From a checkpoint of a small image inpainting model.
Model: 10.8M parameters, arch unet.
Training: 35600 steps, batches of 48.
Rows from block 6, named by matrix and row number. Each number is 50 + 12 x the weight over its row's rms, rounded and kept within 0 to 99. All counts start at 0.
# convs0: first 3x3 conv (model.decb.0.0.convs.0.weight, 192x384x3x3), inputs 220-230, a 3x3 kernel for each
convs0.76:55 54 50 47 59 58 39 50 55 59 66 69 51 42 30 55 54 36 86 34 34 78 42 69 81 65 91 59 60 64 45 53 57 32 30 41 52 45 38 49 49 43 35 44 36 35 43 53 39 55 56 32 46 47 48 59 50 47 59 61 42 53 55 42 40 43 37 35 41 40 50 45 62 59 58 46 52 43 50 55 56 61 68 57 48 56 54 37 48 44 61 67 60 57 59 59 35 35 37
convs0.77:55 57 48 60 42 38 58 47 43 69 46 37 42 50 42 58 65 75 00 67 53 13 41 33 25 02 00 58 53 62 53 52 54 44 33 47 56 44 45 55 52 46 44 35 43 62 45 28 65 52 36 47 45 43 56 61 56 62 52 35 55 52 29 53 37 42 55 48 48 49 48 55 53 52 32 43 41 34 51 57 41 46 37 43 55 28 26 58 31 19 49 47 33 46 53 50 41 44 52
convs0.78:43 54 52 39 49 42 51 51 36 58 55 65 34 50 75 49 50 59 46 52 47 44 46 36 46 39 43 55 70 64 65 56 50 39 30 53 47 65 59 35 53 61 37 49 50 49 54 62 44 52 47 51 63 48 39 39 48 50 52 56 48 56 51 60 52 52 70 68 67 60 60 54 33 44 71 49 55 62 51 43 37 28 37 45 34 49 34 24 42 28 37 36 51 47 43 52 52 44 45
convs0.79:50 56 63 44 43 51 59 53 50 65 54 56 68 50 45 67 67 60 68 52 54 56 43 46 58 59 70 76 69 66 64 58 56 62 57 64 53 44 47 61 49 50 64 48 55 34 33 40 22 29 40 16 23 31 67 64 61 64 63 61 65 64 67 41 42 43 45 51 49 54 59 60 46 35 43 37 23 29 66 47 55 41 34 50 34 26 46 45 28 46 56 61 60 43 59 59 28 42 47
convs0.80:51 43 34 44 39 30 47 41 29 43 35 31 44 38 36 51 48 44 57 51 62 44 17 47 48 28 53 49 48 39 47 51 40 42 43 39 44 45 36 43 46 31 42 47 36 65 56 64 63 54 61 66 57 61 37 33 26 42 42 37 52 53 48 59 21 00 73 26 00 80 40 11 51 44 22 63 60 31 69 63 40 50 31 16 56 33 13 59 43 25 48 54 52 58 69 63 34 42 37
convs0.81:48 42 44 46 45 46 46 42 44 59 50 57 43 29 36 52 47 40 53 42 54 63 45 44 69 60 61 72 69 48 68 89 75 44 59 55 69 59 59 57 58 55 48 43 42 52 52 57 53 46 44 51 50 47 57 62 57 66 76 68 62 71 64 41 31 44 41 30 39 47 36 43 47 54 55 45 54 54 22 35 38 54 53 63 40 38 48 38 36 39 52 67 60 52 70 68 43 60 60
convs0.82:41 31 41 42 28 47 46 39 53 37 39 66 23 39 70 47 47 63 62 75 51 64 71 51 54 69 47 62 51 45 48 47 56 67 54 72 42 49 45 47 56 55 59 54 53 34 38 61 35 40 63 30 29 47 43 32 39 37 31 38 43 49 58 53 45 63 43 41 51 36 40 65 31 60 47 27 58 43 45 68 40 39 66 27 10 69 28 28 77 19 43 50 59 41 48 61 35 29 52
convs0.83:52 57 61 60 64 65 66 64 66 58 51 51 46 45 41 30 35 41 71 58 56 58 30 38 57 33 53 55 40 39 42 52 55 37 35 45 54 50 61 48 52 48 58 59 61 48 52 57 57 65 55 50 54 52 63 56 56 63 59 62 67 70 68 69 65 58 59 61 48 67 71 62 41 39 47 45 43 51 37 41 55 71 71 75 46 43 52 43 40 49 44 53 64 35 39 49 41 46 43
convs0.84:55 68 66 50 66 68 50 61 57 53 35 51 62 56 66 42 30 56 48 36 28 39 21 16 44 45 46 34 38 40 34 51 50 50 40 49 49 57 55 62 62 58 41 47 51 43 49 53 41 48 53 44 52 53 50 46 47 58 54 50 58 60 61 68 85 63 73 88 76 71 83 76 48 54 53 56 55 37 54 37 22 48 69 43 63 88 58 42 63 42 33 49 62 14 46 59 05 31 48
convs0.85:51 62 59 53 64 63 54 57 48 58 37 49 80 74 54 72 52 46 30 32 54 21 10 47 42 32 66 68 67 50 50 51 47 27 36 46 54 55 48 68 81 72 30 32 30 44 62 50 46 71 53 37 58 44 51 43 39 48 39 36 38 45 49 66 64 62 49 52 59 46 59 71 28 37 44 57 52 55 46 38 58 24 28 39 47 41 48 36 29 41 35 43 57 29 40 47 36 33 41
convs0.86:60 63 51 51 57 46 48 50 41 45 36 36 41 38 40 40 41 51 51 50 56 57 51 58 63 53 60 47 49 64 40 46 51 30 38 38 35 41 39 38 45 46 37 49 52 72 67 73 56 53 65 47 46 57 44 54 65 42 55 67 37 43 55 32 62 89 37 62 82 42 64 79 61 69 77 59 64 62 50 49 51 47 41 27 57 47 23 50 36 05 56 50 46 52 51 45 62 58 55
convs0.87:55 50 46 57 55 51 53 51 54 51 36 42 38 32 29 39 44 40 53 66 67 57 66 65 67 70 64 39 58 49 42 66 74 40 41 49 55 47 59 49 44 52 37 29 46 43 37 46 43 40 47 50 50 61 45 55 40 62 72 55 60 71 48 70 40 27 70 45 31 72 47 36 33 27 35 49 42 50 54 53 60 40 37 48 50 51 63 36 44 55 43 56 65 46 53 61 30 38 45
convs0.88:42 43 48 44 47 46 46 35 28 51 60 55 31 35 45 37 55 63 47 33 20 53 53 29 55 58 52 58 58 48 57 62 48 47 51 47 46 45 52 30 37 43 26 37 37 66 43 38 74 55 40 71 63 54 37 50 55 32 51 65 35 48 57 23 37 85 16 27 54 19 23 41 39 59 60 33 48 60 00 06 36 34 44 48 40 44 42 34 29 09 52 54 51 60 60 56 69 58 48
convs0.89:52 53 45 54 56 45 47 49 43 55 59 71 54 54 60 71 67 65 36 21 35 35 16 27 54 37 51 62 73 90 22 50 78 00 24 57 51 51 49 52 49 48 49 45 45 63 58 64 63 59 61 70 66 64 42 55 64 48 66 72 36 52 58 46 57 57 40 52 53 29 39 45 44 44 48 53 52 52 52 52 51 47 48 38 53 53 51 55 50 49 48 43 42 47 47 49 38 44 46
convs0.90:53 46 54 48 46 63 48 47 62 49 43 48 52 57 58 54 53 60 52 47 49 47 42 37 47 39 32 48 55 45 49 50 56 59 52 55 47 66 77 53 62 68 50 49 53 68 56 52 67 47 47 61 47 50 30 52 39 27 53 45 29 54 53 36 01 29 43 00 30 44 06 40 46 49 56 39 71 76 26 55 72 16 43 55 18 56 76 23 52 72 60 44 39 70 41 45 80 49 44
convs0.91:63 66 66 62 65 68 60 60 62 41 45 49 45 43 47 48 43 46 50 49 38 48 45 30 54 45 28 58 50 41 68 62 50 61 63 53 62 67 60 65 70 62 62 65 64 74 82 82 73 70 72 75 75 73 65 65 63 68 64 64 68 68 60 62 55 51 59 58 54 54 57 55 38 39 38 37 34 34 44 40 41 62 67 55 64 71 55 55 62 53 58 53 49 66 62 53 65 61 53
convs0.92:54 58 50 56 62 55 51 55 54 81 62 64 44 30 37 52 42 44 39 25 51 49 44 64 70 76 79 61 59 58 62 47 43 48 44 34 56 63 58 56 56 43 53 61 48 59 51 54 64 58 60 63 60 59 48 47 44 60 59 53 67 63 59 56 43 37 56 43 39 57 50 49 60 49 59 58 54 63 55 50 62 54 58 53 57 69 69 56 69 72 48 46 46 47 35 41 20 14 16
convs0.93:50 55 61 54 59 61 55 55 55 62 48 48 67 59 57 48 52 51 77 66 71 68 44 53 72 60 71 56 56 59 50 50 52 54 44 59 45 38 43 47 40 46 56 46 46 32 37 42 32 39 37 24 26 26 64 59 63 66 59 63 72 67 70 57 57 49 55 52 47 68 59 52 43 33 47 36 34 46 51 44 52 51 30 56 39 17 47 51 31 61 47 53 60 41 51 55 44 49 58
convs0.94:50 49 38 56 45 40 55 41 40 46 47 47 58 58 54 55 42 57 57 55 50 54 56 50 45 45 47 58 52 51 22 39 56 58 64 65 43 45 43 48 47 48 55 46 53 64 43 37 63 32 29 50 25 27 60 65 51 51 60 42 50 59 45 41 42 41 43 47 53 44 49 55 66 57 44 59 51 32 60 61 48 29 52 31 24 52 24 27 52 23 43 45 47 36 42 46 39 50 53
convs0.95:49 58 56 50 55 43 57 61 53 33 37 34 30 27 34 32 36 38 61 72 74 24 21 66 48 35 65 46 46 48 51 46 47 51 49 51 35 45 53 39 53 61 44 58 57 29 29 22 41 50 40 34 46 38 46 35 30 59 42 34 70 54 44 51 47 40 58 50 47 56 46 46 46 47 55 44 46 56 53 54 63 53 46 30 56 45 27 54 42 28 56 53 54 55 54 56 49 49 47
convs0.96:53 47 56 39 46 57 43 51 63 42 44 29 54 47 39 40 36 33 44 54 54 48 58 54 39 57 44 50 45 34 36 37 43 35 43 45 43 43 44 51 36 46 37 34 52 39 43 75 35 27 61 73 76 72 45 54 68 52 48 62 54 47 50 44 43 99 43 56 99 64 65 74 36 46 35 66 51 19 57 29 27 33 28 56 39 29 50 35 34 58 15 41 66 00 38 70 18 74 88
convs0.97:62 63 63 63 64 68 66 63 70 60 63 53 65 65 64 58 60 55 68 67 87 52 56 87 59 52 76 55 54 60 51 51 53 54 52 55 61 57 66 50 52 51 52 50 57 49 53 52 54 60 50 53 58 54 65 64 72 68 67 71 69 69 69 71 56 57 64 58 50 71 68 61 53 60 58 64 73 63 50 58 53 46 54 77 38 56 76 43 56 73 51 47 46 65 57 46 63 64 48
convs0.98:64 60 62 62 55 51 68 60 54 55 67 55 69 70 67 64 61 45 55 40 39 52 52 41 41 27 36 20 22 53 44 47 63 44 51 57 55 59 62 60 48 50 53 48 48 51 43 44 39 38 39 48 48 44 58 58 58 51 56 60 47 52 58 66 58 51 48 54 55 54 51 53 49 65 53 55 62 58 51 60 61 72 74 74 69 62 56 50 28 27 38 38 45 36 34 40 47 45 40
convs0.99:45 51 51 45 51 51 56 57 60 44 40 53 53 52 65 51 62 56 50 59 52 46 68 45 57 62 46 59 63 39 54 55 66 63 47 49 52 53 43 62 61 52 51 49 47 47 36 44 50 42 39 48 49 50 50 50 41 45 54 49 51 60 55 22 32 69 29 48 70 36 32 59 47 54 51 65 71 53 73 81 59 39 76 63 52 96 84 38 68 58 56 78 87 62 74 92 40 37 51
convs0.100:48 56 50 47 67 57 44 56 49 68 64 78 45 57 66 68 77 58 50 54 67 64 62 61 64 53 63 64 74 71 63 65 48 51 56 63 52 47 42 45 39 28 42 51 48 31 32 38 38 44 41 37 42 41 59 66 66 55 57 53 57 61 53 31 56 59 38 74 60 35 49 61 52 69 71 60 58 47 60 65 53 23 59 41 36 84 52 32 81 57 48 51 48 68 58 50 61 69 63
convs0.101:51 46 49 58 50 55 59 51 52 53 58 53 66 82 80 63 67 61 34 29 42 45 51 53 45 49 47 49 47 66 04 18 25 37 29 33 46 48 35 59 61 52 68 57 55 53 45 49 66 57 58 70 63 65 49 55 63 38 46 51 37 43 50 34 40 37 33 47 45 42 45 47 64 56 55 47 41 38 50 50 47 40 49 51 53 59 61 50 47 51 58 58 55 49 52 51 49 50 52
convs0.102:45 34 42 54 36 47 49 37 51 18 57 72 17 56 80 27 56 53 50 51 33 51 59 53 49 62 47 64 53 52 86 65 44 99 61 26 52 50 48 43 49 44 32 53 57 68 69 51 51 59 41 50 66 56 58 51 78 63 52 68 62 45 53 46 47 59 41 55 52 49 56 58 36 52 44 48 49 40 70 55 41 66 35 55 54 28 47 50 35 49 54 52 28 57 56 35 53 52 55
convs0.103:48 49 42 56 61 52 50 57 54 24 23 19 18 15 14 14 13 16 61 55 60 63 40 64 66 62 74 50 53 55 46 52 57 34 37 46 25 41 55 37 50 56 47 50 52 23 24 24 37 42 40 32 32 30 42 36 32 53 53 54 47 50 50 47 49 49 50 51 45 46 52 42 46 44 49 47 44 53 52 52 62 51 48 52 57 51 54 47 34 36 61 60 64 53 54 60 43 46 53
convs0.104:55 55 42 57 51 40 55 51 51 44 47 38 34 45 52 36 52 56 49 50 58 49 49 49 54 43 43 34 47 53 46 51 54 37 40 47 20 42 56 65 83 66 60 54 49 57 65 51 45 48 44 47 45 47 31 46 56 36 49 39 55 53 34 48 52 64 55 23 35 55 23 22 42 26 37 26 68 68 56 81 63 34 39 44 31 51 53 27 43 58 75 71 67 62 27 47 28 00 17
convs0.105:57 62 48 60 66 51 52 53 45 52 49 45 39 41 43 37 50 63 53 60 60 57 66 61 54 58 63 54 60 65 45 57 53 41 50 44 33 42 42 25 39 42 46 66 62 74 71 71 68 65 62 62 56 51 44 51 66 37 49 73 39 46 67 34 58 86 49 57 78 52 58 69 65 67 57 37 42 33 33 31 28 66 63 47 61 58 40 56 55 28 62 60 57 58 57 53 71 67 67
convs0.106:63 62 49 62 52 45 46 43 51 28 20 49 00 39 60 48 45 64 50 69 40 53 66 13 48 24 31 53 77 62 61 44 46 49 39 44 35 41 54 50 60 69 48 61 56 71 46 45 57 34 47 42 45 65 37 55 41 48 53 40 46 50 33 51 51 41 52 48 42 47 32 47 44 51 37 37 54 54 35 51 39 44 46 27 46 63 44 21 46 38 83 72 53 68 47 42 44 29 32
convs0.107:58 55 47 46 50 58 29 58 50 72 54 62 35 61 22 65 60 53 35 60 00 76 00 23 45 00 74 43 51 30 52 46 38 43 58 52 65 33 33 46 49 45 44 44 45 47 27 52 44 39 64 30 61 37 44 62 66 40 56 61 42 56 60 51 55 63 54 54 57 45 44 44 47 47 59 47 48 57 55 56 65 55 45 40 46 30 33 48 37 34 44 52 42 51 48 38 42 40 46
convs0.108:49 40 41 52 43 44 54 51 47 51 51 52 65 78 50 62 61 44 41 50 49 49 45 49 52 52 45 47 79 55 33 00 93 82 39 54 38 49 43 45 40 55 55 66 39 62 52 53 62 47 65 58 57 57 62 57 29 50 45 39 56 45 54 51 53 31 59 36 46 44 57 68 67 52 35 42 43 52 68 30 45 38 49 35 51 55 58 62 59 44 60 56 36 40 43 67 35 46 69
convs0.109:48 54 51 45 45 50 57 56 63 49 48 28 73 96 86 39 67 57 19 00 00 00 00 00 26 00 00 44 44 58 46 51 58 53 50 49 42 57 56 49 67 57 37 49 45 31 42 38 47 66 59 45 63 57 42 44 59 50 55 67 46 49 57 46 55 51 45 51 43 42 44 38 56 47 47 55 46 38 62 52 49 44 43 40 59 51 51 48 40 34 47 44 47 52 47 52 51 47 52
convs0.110:60 57 52 57 60 54 60 53 51 59 55 54 54 54 52 59 43 57 39 38 51 46 44 47 50 45 43 50 42 40 54 54 45 49 65 60 57 53 65 32 47 58 42 47 55 69 51 52 63 43 50 56 45 50 42 54 44 43 53 50 38 54 52 44 21 23 59 17 27 70 36 41 73 54 50 51 48 53 47 57 71 45 60 62 44 59 68 43 59 64 52 26 11 75 51 47 63 67 49
convs0.111:45 55 43 30 49 50 56 62 48 69 67 53 71 52 44 52 51 34 57 66 59 53 62 56 52 62 48 49 62 43 50 77 70 43 61 53 73 53 54 67 35 49 82 48 61 53 40 64 49 46 49 60 38 38 50 54 69 40 51 63 45 38 50 65 72 59 40 76 62 37 65 57 63 26 45 68 35 42 70 49 76 91 73 68 58 06 11 80 16 28 42 40 47 38 54 83 41 59 67
convs0.112:44 45 47 57 54 53 57 48 58 46 40 41 52 63 62 43 42 34 49 49 42 56 59 47 56 56 58 53 59 60 23 26 21 59 65 65 41 52 44 52 64 50 65 65 56 58 58 59 63 57 53 64 57 55 50 47 51 46 49 57 45 48 56 42 49 36 44 52 43 41 43 36 80 75 70 53 46 45 52 46 57 36 44 44 54 52 47 39 46 46 55 58 61 47 50 55 57 54 53
convs0.113:60 56 56 63 58 64 64 60 62 64 49 46 62 50 44 62 47 43 59 70 75 58 72 71 67 76 79 60 55 56 56 53 55 52 52 53 58 56 61 62 57 54 60 59 63 56 52 56 59 53 56 59 59 61 60 66 63 62 66 62 62 66 61 61 43 56 56 50 58 57 50 67 61 59 64 64 60 62 52 54 63 57 68 75 58 73 76 57 71 75 42 59 63 48 55 65 27 42 50
convs0.114:34 43 48 39 54 49 46 51 59 49 44 48 40 41 32 41 44 52 37 43 51 43 34 56 46 42 44 78 61 70 71 99 59 44 81 65 48 53 52 42 33 51 36 35 41 38 40 49 36 43 39 46 46 46 45 56 59 57 54 61 62 48 61 33 33 52 59 42 43 52 39 32 44 56 55 45 53 62 49 55 64 55 36 38 50 24 46 48 49 53 53 41 09 44 55 32 34 50 38
convs0.115:52 45 56 62 43 46 65 48 47 47 48 38 60 48 36 63 49 36 42 44 72 44 35 61 66 59 86 57 47 56 63 64 75 46 42 74 41 40 52 45 46 55 49 53 63 46 54 37 37 44 29 46 43 32 63 52 46 61 67 62 54 60 66 64 49 35 57 55 46 55 48 28 45 56 59 31 45 40 56 61 67 51 38 37 58 59 64 48 40 49 77 57 42 68 54 33 47 36 32
convs0.116:44 51 46 43 45 35 55 54 45 42 58 51 30 49 69 45 59 67 53 40 52 46 56 48 48 48 40 48 54 41 66 92 44 37 55 28 51 35 28 53 53 52 44 42 41 57 46 41 62 51 45 67 61 67 44 58 46 53 56 44 43 42 38 46 55 52 54 64 53 55 50 45 58 63 51 58 59 53 43 57 72 41 49 35 58 68 45 50 58 35 56 54 51 52 50 51 61 59 46
convs0.117:55 59 51 59 66 53 50 52 45 35 44 46 33 41 42 39 48 50 59 53 52 27 11 13 54 32 35 40 40 34 46 51 53 40 35 41 55 61 56 50 56 57 54 56 51 68 66 57 56 61 61 50 49 50 49 55 51 48 56 53 48 53 56 39 61 78 51 58 72 34 44 61 66 53 56 56 50 60 25 20 37 63 53 44 99 90 84 70 51 54 57 53 43 51 53 44 49 49 44
convs0.118:61 61 60 59 60 61 63 60 61 52 53 55 57 56 59 58 56 53 72 68 68 63 53 55 72 62 69 56 59 62 57 61 68 57 57 64 65 64 66 62 62 60 60 58 60 67 62 60 62 65 61 64 66 59 59 60 59 63 62 61 61 64 61 59 62 62 52 60 66 52 55 64 54 56 63 56 54 56 56 54 55 61 66 68 67 77 73 60 67 62 75 67 70 85 82 83 77 80 87
convs0.119:54 52 50 63 47 42 65 56 45 60 42 19 31 35 56 52 68 59 45 54 44 42 68 25 33 17 56 43 43 78 59 71 47 32 37 60 45 44 54 51 47 48 44 45 51 57 49 46 55 43 56 53 49 44 54 47 52 55 54 47 56 51 54 58 67 63 49 58 62 32 47 49 58 49 56 43 53 50 50 47 46 54 38 47 73 60 59 59 41 40 58 40 47 54 51 44 70 71 48
convs0.120:58 67 56 55 62 52 57 58 53 49 47 48 58 66 57 56 60 44 66 69 78 44 55 62 83 72 76 52 55 45 61 51 61 59 47 53 54 55 48 59 56 54 59 55 49 54 55 53 47 47 48 46 52 50 61 60 59 57 60 59 64 66 63 62 67 62 58 68 71 48 60 63 48 49 45 45 49 49 55 59 55 34 54 43 52 78 69 46 64 57 78 70 63 75 74 62 73 51 43
convs0.121:47 32 29 38 44 32 68 55 38 35 58 42 58 67 22 57 46 69 41 21 43 63 44 55 45 60 44 56 38 50 39 31 75 62 66 65 35 58 59 49 43 43 53 39 58 71 68 47 58 45 53 59 48 56 57 58 56 55 59 55 59 55 47 40 41 37 43 24 31 46 44 54 43 44 45 51 65 49 66 62 57 46 55 65 47 28 55 43 32 43 40 49 34 37 22 42 32 36 60
convs0.122:56 58 54 49 57 58 52 61 61 36 44 52 43 30 37 59 55 66 72 53 41 55 50 50 53 57 53 79 69 54 63 68 52 50 53 50 58 59 51 54 66 57 59 68 59 44 45 60 52 48 54 61 60 57 62 59 55 61 60 57 54 55 55 52 47 58 42 47 64 42 55 63 58 53 71 67 66 76 55 58 57 44 58 53 49 74 72 36 65 67 72 56 59 78 62 53 69 55 61
convs0.123:51 44 39 51 47 42 45 43 45 39 38 30 33 30 32 26 36 40 35 27 39 43 20 38 58 44 52 78 56 21 93 75 52 96 83 76 51 49 45 45 44 45 39 39 42 57 57 64 61 51 54 61 51 53 35 35 26 54 53 44 60 60 52 50 47 38 61 54 45 55 48 41 44 50 50 54 56 51 64 71 66 58 57 58 56 52 53 48 49 51 55 55 53 60 58 57 57 55 54
convs0.124:48 33 33 51 42 49 54 60 42 34 33 46 29 70 51 48 58 39 55 62 33 74 19 56 73 26 72 51 44 51 56 40 44 45 37 55 32 39 57 48 29 46 40 38 44 55 45 50 37 64 61 25 64 26 60 45 44 66 51 46 66 41 44 24 30 40 35 50 47 57 51 50 34 41 44 59 45 52 54 50 61 63 59 50 48 42 44 59 42 37 67 68 57 53 63 54 34 59 52
convs0.125:57 55 67 47 52 70 54 54 67 34 25 55 50 61 82 44 62 61 47 45 37 38 33 27 56 51 44 57 72 60 59 31 57 75 61 58 52 67 60 57 68 64 60 58 47 50 39 44 47 38 35 38 41 47 51 52 42 46 50 51 56 56 58 34 30 60 45 37 61 46 38 48 53 63 49 46 66 47 60 75 52 40 67 68 63 84 91 51 65 59 45 70 80 50 60 73 47 37 35
convs0.126:39 39 47 49 49 37 47 48 40 76 83 65 63 57 64 45 46 56 54 06 60 71 72 23 46 72 53 49 48 52 54 76 50 41 55 48 41 51 37 37 32 42 47 44 37 46 54 54 60 40 54 85 38 43 43 54 48 59 79 53 39 53 43 33 46 46 41 52 50 56 60 52 60 62 42 49 52 29 43 60 52 28 43 35 43 56 36 48 61 22 49 49 61 48 49 60 55 48 52
convs0.127:53 58 66 53 72 77 50 61 66 67 67 82 54 63 73 44 69 65 61 46 46 49 29 40 52 46 49 52 65 68 55 59 67 71 66 60 62 57 41 47 47 34 49 44 42 25 35 40 44 57 47 52 55 42 62 59 66 57 55 66 60 58 65 39 64 77 49 66 62 66 65 61 61 72 59 56 63 45 61 64 55 40 59 64 24 52 63 31 55 69 42 47 55 62 69 72 60 71 77
convs0.128:54 57 58 56 56 55 61 54 64 48 45 55 49 46 62 40 59 61 55 53 63 46 42 36 66 63 58 58 49 46 64 66 67 47 49 47 51 53 56 64 67 66 57 53 46 57 50 45 50 47 44 46 46 46 53 48 42 53 52 52 58 66 59 57 65 76 49 60 58 41 52 57 44 46 43 59 66 55 66 69 54 37 54 57 50 76 87 40 65 65 73 94 91 53 68 79 45 47 47
convs0.129:58 58 58 56 62 63 59 67 62 65 64 62 56 56 51 66 63 58 78 67 79 74 57 68 71 58 71 60 60 60 49 54 61 52 45 58 63 62 60 54 54 56 59 59 61 48 43 42 49 50 52 51 56 59 64 62 62 65 61 66 59 58 62 58 70 61 49 66 66 54 63 65 67 64 67 67 64 69 55 58 67 58 70 68 58 72 65 54 62 61 58 48 52 75 68 63 70 67 67
convs0.130:49 44 20 43 57 49 58 67 68 54 49 56 49 58 55 47 65 48 53 57 53 54 49 57 54 62 51 56 67 43 41 56 65 57 44 43 43 64 61 55 34 45 56 69 39 71 71 49 45 69 46 68 68 63 55 47 37 52 15 50 48 49 48 50 55 49 49 49 39 50 61 66 40 53 26 65 33 74 69 51 36 61 38 68 51 43 62 52 52 37 45 74 50 33 24 60 35 50 68
convs0.131:49 61 55 53 71 62 48 61 54 59 75 86 47 59 69 59 82 79 51 64 58 44 76 67 45 66 61 60 73 71 45 50 47 60 64 61 56 42 37 45 43 34 48 44 29 25 33 41 33 37 30 25 28 19 65 64 75 56 53 67 63 60 67 38 57 46 48 64 40 51 59 40 62 71 59 53 56 51 54 56 44 34 42 36 46 55 50 49 58 52 47 55 52 65 63 55 65 68 64
convs0.132:54 49 42 59 56 53 57 59 60 60 52 59 31 29 40 45 52 52 39 53 49 33 43 44 51 48 46 48 55 49 69 71 66 47 47 36 59 53 56 61 61 59 45 43 54 64 53 64 64 58 63 73 71 70 45 55 44 53 61 50 58 61 51 64 29 33 51 21 26 61 25 16 41 31 40 67 58 63 68 63 67 42 50 43 52 59 59 33 44 49 51 50 38 47 44 29 19 20 12
convs0.133:51 53 57 27 35 58 50 53 40 57 61 64 52 74 70 71 61 60 48 46 47 65 36 00 38 60 39 51 25 42 58 51 09 29 54 51 56 57 57 53 63 54 68 71 66 49 36 58 60 37 60 59 36 40 48 53 49 45 53 44 34 58 51 45 57 49 59 74 66 56 63 64 62 66 67 58 39 39 46 61 50 39 50 45 41 48 30 45 46 33 46 36 41 48 49 38 43 51 59
convs0.134:43 44 42 54 51 48 54 50 45 47 47 39 59 51 42 67 46 31 58 54 54 48 43 43 47 34 47 53 52 58 45 39 45 48 46 52 67 56 44 56 57 47 35 36 44 70 69 85 64 60 77 62 59 60 53 58 47 56 61 50 51 56 52 74 68 47 71 64 65 50 43 62 58 44 45 70 56 42 71 69 53 62 42 37 79 56 51 65 52 39 27 34 49 52 60 63 68 65 55
convs0.135:54 65 54 31 48 58 41 49 45 38 50 55 41 38 45 61 58 39 43 47 47 47 42 45 43 42 54 46 37 43 53 56 49 58 60 52 53 37 31 67 59 42 54 58 53 47 77 76 34 58 67 36 38 50 37 49 47 52 43 48 52 51 60 39 53 60 69 84 90 60 69 72 49 44 52 72 40 25 59 54 46 42 43 37 46 53 27 39 48 33 54 74 80 09 38 64 28 28 67
convs0.136:43 47 48 54 44 37 56 49 55 56 63 46 54 38 57 51 60 43 34 49 51 41 58 54 40 48 40 46 49 50 57 56 56 56 52 54 44 16 56 27 76 53 75 58 47 59 73 77 60 60 49 73 66 74 61 44 58 42 41 47 45 47 48 63 65 43 67 50 12 73 36 27 49 41 48 53 58 74 33 57 48 43 41 49 33 24 48 36 54 60 14 40 38 29 57 47 68 31 32
convs0.137:60 49 49 66 55 60 60 70 73 52 43 39 60 36 70 49 40 56 42 33 57 44 40 41 48 49 56 47 43 65 60 44 54 53 53 58 40 50 43 46 54 45 27 35 12 64 50 68 51 34 44 49 40 35 41 44 53 47 44 48 57 55 58 65 53 78 57 58 63 60 62 68 40 36 29 59 61 75 43 50 50 43 69 41 42 53 45 56 76 46 49 43 59 43 33 51 50 43 53
convs0.138:57 39 57 57 26 63 73 60 66 64 43 51 69 61 64 54 48 49 54 53 60 56 61 50 38 24 27 49 52 71 50 57 52 51 48 54 50 42 47 40 46 79 65 45 70 39 45 48 27 31 28 53 37 51 53 68 57 45 59 42 63 56 64 57 70 64 28 54 67 64 56 68 75 41 69 51 66 76 53 60 62 45 26 65 28 00 53 57 25 61 36 59 60 35 50 64 54 27 56
convs0.139:45 41 41 49 38 42 60 54 62 30 37 30 39 51 67 57 70 58 59 73 66 70 43 18 44 02 39 40 52 49 42 56 41 49 67 40 45 50 53 62 55 71 53 35 39 63 57 52 48 32 52 49 65 65 37 47 48 39 42 41 36 42 37 52 58 55 39 49 47 38 41 36 47 49 52 43 46 44 54 52 55 51 46 47 57 48 45 31 26 30 58 67 57 53 63 47 46 50 42
convs0.140:62 67 63 63 69 67 61 64 64 62 59 63 56 60 70 57 68 66 48 46 64 44 50 68 43 48 60 55 59 63 55 53 56 56 54 55 59 66 63 54 60 61 57 58 58 58 59 60 61 60 57 57 56 52 65 68 72 62 67 69 60 63 67 56 60 72 55 60 66 57 59 68 63 63 56 57 62 56 53 56 47 49 71 73 46 71 77 52 72 72 51 44 43 61 57 55 69 70 66
convs0.141:51 58 64 53 66 68 56 63 68 47 48 69 35 42 68 44 52 66 71 61 49 56 46 36 64 60 52 51 53 57 58 60 60 48 47 55 53 56 54 62 62 53 48 50 49 53 44 51 66 62 49 62 61 51 57 55 50 59 58 56 63 64 62 54 64 74 61 73 66 60 66 62 44 46 49 70 66 60 51 50 50 51 77 67 58 89 83 45 71 62 53 63 71 71 70 78 56 64 66
convs0.142:43 33 42 49 36 68 46 41 65 44 29 37 34 28 52 48 42 65 60 55 49 53 53 49 46 48 55 69 65 63 55 52 51 41 39 44 55 38 40 52 40 44 45 47 60 44 44 44 51 61 57 46 46 44 52 56 62 56 60 57 65 42 41 43 49 34 59 92 27 55 75 30 34 41 47 00 35 27 56 65 60 43 20 47 28 14 49 39 21 55 51 76 62 56 52 61 38 51 46
convs0.143:61 48 62 34 40 74 39 54 70 40 58 38 51 57 74 42 61 45 42 55 36 52 56 00 59 00 53 57 49 46 51 40 55 59 45 53 62 54 63 57 60 54 27 39 48 39 28 46 44 18 59 49 61 69 35 43 51 41 42 52 53 51 51 63 48 68 70 56 63 56 42 56 52 51 55 36 67 45 47 61 45 41 52 61 39 64 70 33 63 63 36 42 48 47 41 54 38 35 43
convs0.144:50 60 60 45 53 51 50 58 57 61 64 52 65 80 77 48 60 64 34 20 34 36 20 26 44 31 39 64 61 56 33 33 35 43 41 39 49 59 61 50 61 59 54 65 54 41 48 57 48 56 65 55 60 68 47 47 54 39 47 58 28 38 49 49 58 47 55 67 60 46 58 59 63 53 59 55 43 41 55 44 36 24 42 44 46 57 46 35 44 44 50 45 43 51 47 44 49 44 42
convs0.145:44 53 55 47 56 59 45 56 64 76 71 64 25 14 09 48 39 61 26 42 52 31 70 61 36 59 50 53 68 66 61 87 84 37 61 51 69 62 60 56 55 60 56 67 73 55 53 53 56 59 54 65 69 65 43 50 52 50 58 67 46 48 58 44 49 61 58 64 71 47 65 65 57 59 59 37 41 42 29 30 37 51 43 39 52 39 34 49 42 36 52 58 56 49 58 54 55 66 64